From a checkpoint of a small self-supervised image encoder.
Data: trained on pixel-art sprites of 400 made-up characters on tiled backdrops, 395000 training examples.
Rows from block 2 of a small self-supervised image encoder, named by matrix and row number. Rows with one number belong to one neuron. Each number is 128 + 24 x the weight over its row's rms, rounded and kept within 0 to 255. All counts start at 0. Numbers have three digits each.
After each neuron's rows are labels from the 100 images, of 14848, where the neuron reaches its highest value: "responds to" is what is common among them. Only what is clearly more common there than usual is listed. The data: pixel-art sprites of 400 made-up characters on tiled backdrops. In brackets: how many of the 100.
# fc1: MLP up (model.blocks.2.mlp.fc1.weight, 1536x384), inputs 77-153
# fc2: MLP down (model.blocks.2.mlp.fc2.weight, 384x1536, transposed), outputs 77-153

fc1.127:100118147088155105148141102127141165165112130141114088150139111117134146072163128118111139112154140150110119143128186120110136124088113110132165138087157138106116127104087089112134143081099136142124135114106110146130131065159167134
fc2.127:145135101137130135118126141152114106113146155149127075124149133149122142141107106118166102119129110145144134128148084103157127108149158119141075107121139150122139122121137101138131129169142170118103145184140130097147124150119147115
responds to: red (100); large (98); upper right (54)

fc1.344:133134108121142088138128143075134187141124116109067066094148126096140136129084097105138113135108152146108129150123109153147186094096136167124116171149129163119127078075143167134089174127157150121159092175125108079152147150125143141
fc2.344:119172171149099167147107160161110107165104141095152146129111126138118154148145184141145117128144108143136126111126167124126120172120099091141123120128088088144159157108134110123148101126088142132143108114132162156140099131136151151
responds to: white (69); upper left (60)

fc1.108:155151096109076144098090126112102131119094132138141080136089167133134097114160115122143114126171088156098141102116127140114103135088081124089141152151118138146131138114133128145129146104125090147104084146117151137115134116127096176
fc2.108:139124169135165130137112138140117121143153121127137141108143128088139125105170081114131110138092136136132117099120142115121145142087124154147120095120147094112093129112142079104121117141061099121138159121089114097150092099160201089
responds to: red (90); large (77); lower right (67)

fc1.257:115076137150150136137138134145161112131118136111154084118103135160120160133097114114139140166140143105111112132128105135146058138126117117149126120138152116122124154100135121141182115134097088102161140132161119127100159153173091074
fc2.257:093175154128080067088120134119166130104101100125149116115127111099161137122117105092092126106149107121161103104118147141113172106161143071115153139098141101134139108112143144130093143137113133111111171078114128137170118140116157158
responds to: upper right (87); large (76); green (75)

fc1.62:087149154119101120161121164154124134142108150089092147134120160109140165130124175166133127124155131154096115184103112144097141094131148164108138117143116088127134125183124104153152118173179087125166124134147144109150127087085127124
fc2.62:133144132133131108113112103115114093159130115154139080128129110151107153137117095156094121144102113120156160105156171108123123132117122093143090133119129114120155123078116157159155113119053120134141119142143106111124110118150119101
responds to: white (94); large (87); lower right (50)

fc1.406:116144149112156113127124161081112117127151122133122130126177165151117110085148158115138129129137130168100096122111123118153123101106119132145178121122119151125118116073116145168138152150154126157117136090097149168124127144116159116
fc2.406:190155138151122156117134124165097127113126115107150120146107149115092119111152105158146118119130131096178155087171148154110163133123116125086156125112118122114119142163142100118110139104126118138129116179173150109098106121139091146
responds to: lower left (88); black (42)

fc1.727:171136135121205170129098110087115146116114132106092156122170097132136132153132129092115116124107144140144146147080143147118171138158102107104141133096131111108127112152146084154130095097116117101111137131100132142102090171151117146
fc2.727:070126175114105125160174141129127106132148118132128137100099128104158166096104159120143135138112139165061104072148178145155150134125158165174125146167112136120095182105158146124091139115120124136131155115149147137137190130083145091
responds to: upper right (88); large (87); orange (37); colour: red (27)

fc1.323:134136084095107150077179102115142158136135062089124097116115120122121128132116130082122143117140102142117151149117170125126108151120120166162148142122132093094099122139143126131123132122136076121125150129132118167117100111132122167
fc2.323:117156129118157102125120098114128121123103162110112135135122121125112094074179143153110111116104126113133133145127109117136133144106116135114133091117126119155129120090118104141116141134150162119124088114173125151108151097123142109
responds to: large (76); white (40)

fc1.585:130132097171158114141145123096132087143120134140174115160126130123118125103124151120108134147136086131109131135124133126134156171161125130144124147121151115109128169132166127140153092119149120127108193107171109143097121154133118135
fc2.585:166132139074107157119115132169125146116127116129111123096093111111095102176144128160136161089134181101150126139152105129127138068146131125154109127127129092130106095135148107134118158090112132152129126134094134153106112146152166127
responds to: pink (31)

fc1.759:130153111129161132144134126139136129165086172152152111130126121169148109123120158119104116152126089148120126078101129129180115192153110169132136137151151121154131091107134157125125091137154119138128110151174167083107120098088105124
fc2.759:151140165117100121125137085092134109177161141125082132180094116113113128123123126111114107147163141117117094154150120131100165072138151113132137111077168116097138127118124154101125182146143119139139149086067131160179123144130113181
responds to: large (100); blue (54); teal (46)

fc1.522:097074158121123119125124163073141119115176118137120103158082130123142179140134101100155128106154118146118138149120104067134126145116058118152102154107117149140134057119172090121115137134139093143169142147137120120135119149110147105
fc2.522:140145121147115117131127130167102149133142177112115160122160126143114094102152088174132140175157115131109119123113159164146126103081131149154145149163148096138115165117122145069156111151086095160098121152113143065082127113168081134
responds to: lower left (78); yellow (38); orange (37)

fc1.13:116133119141150123114135143125108112147129135158118119136132160131118095128090116169145086123111136151129110165116099127140140053103114106128118155117143082119113162113125136088165134120150113116138105156156105103121095156138161139
fc2.13:134113108144074121115130134173107182151133153142115138133148144116134165106116087129094152090103175134140133111138164113151176167164138126146151115163111124176151126113099150088125125150125138149157120112122138093137156143168094081
responds to: white (31)

fc1.381:125120141096145118163142165101114140146150110096102093131140105124121081107140074133115118170108131115127128107127113127085119141146143111122131153127139109130055103121138095114172159137125139131139121142083137113102166108114138144
fc2.381:086145087117111123119133135143125136074099134186154120101161144150102139131148176079124167113157102119163151142132115129161126136141143105167131086132089110138111161131131135161130116153096134090138123120143156139146152197112113111
responds to: red (53)

fc1.574:126185150172160116124140077114161131110111138168114124110099164138133100137122124160126112163148120117134129114143145178167146142124126154077148159127118099156117126122170135048116150156113101143148099150110129116116098095104082086
fc2.574:116174097115100125115095177129114140144113130119112111152089131074131117180105133148134119166125127153079168117140116174168099156143108088160158123173112104136093112131122131113119124137125101148123143103143125141130120104134155122
responds to: white (47)

fc1.273:146144112185151125141157091163109137103131138129142120111122100117114112068127150114120135143131167156141162159148114133115113156153157106152093133139118126112116148152125119120135139149142116183094149145149095119143121078120069096
fc2.273:121156144139138139134135179090145166099104123105083104159164123141114117119181105118103149137110113140102129143124132161163104122037090109093142095184127120124139121114134107104154132129122094092110148134132122114120135120117137148
responds to: teal (86); large (86); lower right (68)

fc1.459:111124114134133133122147139114136118120160131086095104153136132142162120143153110154094112154120144199097117069149130104144126126111115108162143109124096124129158156044130116108191141104158152132175137142146137117169107132147145119
fc2.459:104168144137140121106162148139100151147120137156163145151122089065120117112126139121129139098144136076123148143082124100141126113171111120089141179116110102112107111131123146147106110173070120122107130184156120165124130143130144121
responds to: red (100); upper right (83); large (68)

fc1.372:160118130160118119144149125118134154106124159110120145110130141119136146126097139134120091132115127150149083148116156119125120119122088141123125121130115126098133148167137138155147107121106176134163129154163161154076119121124120145
fc2.372:140143116146111155147111146128128110146173108165165088102167095144137118138125094128143141134167086122138132123108105126095124135142122113154126108171126118161116134087174143104134114138191088133161123112150124071142133130131125128
responds to: lower left (99); red (47); purple (33)

fc1.569:121128112094155099133175125134128185144093126104134077109126163123101135127154147158143094121140136150138172147078131097130142101111122180141131102128133124102117122157139143103119133128146087140153173172113126126135076176111114110
fc2.569:104163135117152088167121100093116107128122138084116155108105148169115102114123127094114114139092110125134124081082134174158091132119078143119131142080101114152159136093114159119138119158089166156145148113119165143106139142128106184
responds to: teal (56); white (33)

fc1.506:120125108101105124168134114114159141142156123143102143140103138116150156134152173164156106071151108095106122140083131083132099172066129152101142140138135142134119174158123134139096117134121132144156115138114140108111131138100143117
fc2.506:147142126144113124102108120106089131118113161155103117132110138088119150111135126165124136127071146112145132155101129150140145127114139109134130163133121126127119150114115186111149133105154158121134138108104099107104107162153118125
responds to: white (37)

fc1.595:110148119116172086113108124142145118119146149100089148144165157149121160118166113132116117108142143159162145081136096131119117121104121098142123150092154106095109155147136135146127226170104121112149159157123111135124144144101101105
fc2.595:136121127118117158142186108139092140124109134122126137113081142155133147128129099149121098135116109138096121108087163138159082143154137161109134143098153119181151110137039126108112102133164136123120127154142168125144120146148112134
responds to: white (82); large (78)

fc1.202:122123182116162110123172084141151097134143141137128150108155161126096107136105162121076092117104108122127096129155117093125069157134114151166161171163120156116125167119087154154170119100122118128109112145142118167121148126145089119
fc2.202:117139066110110125106101154145093128169124114159148106178111117119147122131182134119128177125157134126096154119131141125105146105099156099137113112108155123152144069107127140152119144108122158126133108089105125079083143121071114113
responds to: upper right (61); red (41); green (25)

fc1.347:136102135122172110126131128142156131126142102178139141116137137166118120133141142154189147088142136124136148159129108102143100105120124152150109123078157104093148154081143157109136134123113116169097123120188093128109125095127137109
fc2.347:131116103141113142117112104100130149079126166100111117140132111120128116123108097136114142154143131103100121098137140138141160154152146153128152119189112146143107117165138123148109119118163113137167103092099168198155127083136103105
responds to: pink (38); white (35)

fc1.66:171143098118116111093118149155107133132090132157135147099113135129125137089167140140123092119095171155115160117135094114156174112120115096142132136103105118097101161091141156108144119105110148096101142136145092156151103097127136152
fc2.66:132114105121093177092120094158112133145137118105135110155162120121113124154087121109063117161147123090130111117163133158120139155107135094123167119140140127171177125130136119126131088133143136140172133140134137139124101150088090144
responds to: lower left (72); black (48)

fc1.519:128176104190097116159109141151112141118159097110137115136139128156142159138087119168146134124172139158123133121172120105172126124165117127140098099146123126095166134116119120117115136107092104114117125152155122136128144140106142107
fc2.519:113090139116139108143165112125142165117106159136143141132113096124124144098160138134137145120108107113137138173122110135075124136087143146150128123142159161140092085132117154116105127113153148084183078150094116123141143132151088126
responds to: lower left (52); teal (44); red (35)

fc1.79:180160121157168148117135122144143128119122160116161110111137132165100130132125143091115123135126120104114113098100119148131118130112079130161134111134142150114135153122135171134126149127107131132104150112133142152089129158140085118
fc2.79:074126152087117122124136135150084125146139088116133149119111128109158140091144110124128124140153144142165094188138115127121153131104179087132152138143128115130128132143099108158145116116139155105133148149093134097108149114113149123
responds to: upper right (52); purple (38); blue (37)

fc1.665:138117114146097143137143127128120106126110140135130083122122121171097161153127105140186136141138145133079111156131122144130065139098113160122148143170119114117141180119119161107087111137141084106150096097151104137151160180174110113
fc2.665:162102117100089130122119128153136136155137149114131163135144104133154145133148115108103098099131137149143169123113108124124091128126118138130072145087152172177148094159108121122129148114159138120121174153128105089111119163081164126
responds to: upper right (97); yellow (55); orange (40)

fc1.2:168129107121128082120164133106142107111135104126118120129116153122146100134114126136094091143117123109131147135104096115152188138092128145142153149120141125069098124116094125109126111101113127168127099123115123154149121136142197147
fc2.2:114149137179105162096147129101121127162091124108122102159123196125127148151154146126113177120149115145116122114154122102120131155088178112117117109133125121126139104151177093113189120151118149119121115153153140077134109126111095136
responds to: teal (44); white (27)

fc1.471:118117181099114143190123167129154126099154090110137055112114112129118080115122137119110163138157137131088122105125116178174089130111133108140124164148133158155155144098142145150124118147114121106117127177144117159130161126116101097
fc2.471:113133110173120084164169144114157134081139121111102111114104094113139186128089127111129109129124139133154128113132196118099120135153138111114116118135084123127147110147133081116145134151147125170129120090066132102147103151136135179
responds to: lower left (90); large (78); blue (67)

fc1.191:164101125099109099034149117153096148087123110103104088096158150149088132109134119141122084130152136129126128178115152110170131141137118136168153125137124123109138161139129118136120111130178134140115143059137143099150126115108087091
fc2.191:139109107114083171163117139136157135134174143130129143143128112087140128147158148144148131107144173141110118109130132116096128125142187076147119127081121121145126157112119149114109115123062125104188130137154107153126102133106127133
responds to: upper right (61); pink (31)

fc1.142:126098163159095154095122107085129110124116144144114140120114123165105126120127128151110113077107120155113123121139107096169100190120093139146112150140130118116144137090156084161188093136132140078094070131128152133142129149122129132
fc2.142:146107136119132167105124158144140137108109124101129130123142124089094097131136117081111143151160197118133121152104151144117151065138198123141182108098150118137086141160104158125129164074131130116174131137109119122143130119158140103
responds to: pink (54)

fc1.620:125134126117152107119135136145149125131136200138132168136130126128162114144109121105086107109098102115131127101123140131153168124108122110100119147128139150167130146153151121102139146151116130116128095132124155124088119100132131127
fc2.620:155109128150120172135119100098101131093126113121132169146103134120095127069132141110140151093124140125108161144108152097107075141161143103117109126141120086139139122111120113109156142090164131125135134168111137136157120163133104140
responds to: lower left (92); orange (44); yellow (43)

fc1.283:111140120102153090117104138097161133128117124101107194110132118175116147136133102106149133109125110125152139109109107144123164098162144146149142111106128111132137103108137122148079119109170138164090147163102148124120110093095133118
fc2.283:083123128146144121129153116150124134148147151104138119126159146111139126124148163184085112151134113156103108099138129135161106160106116133144117150111139167109174150117130126078143113147110148135120114107114139105141179115143148173
responds to: upper right (87); blue (83); large (80)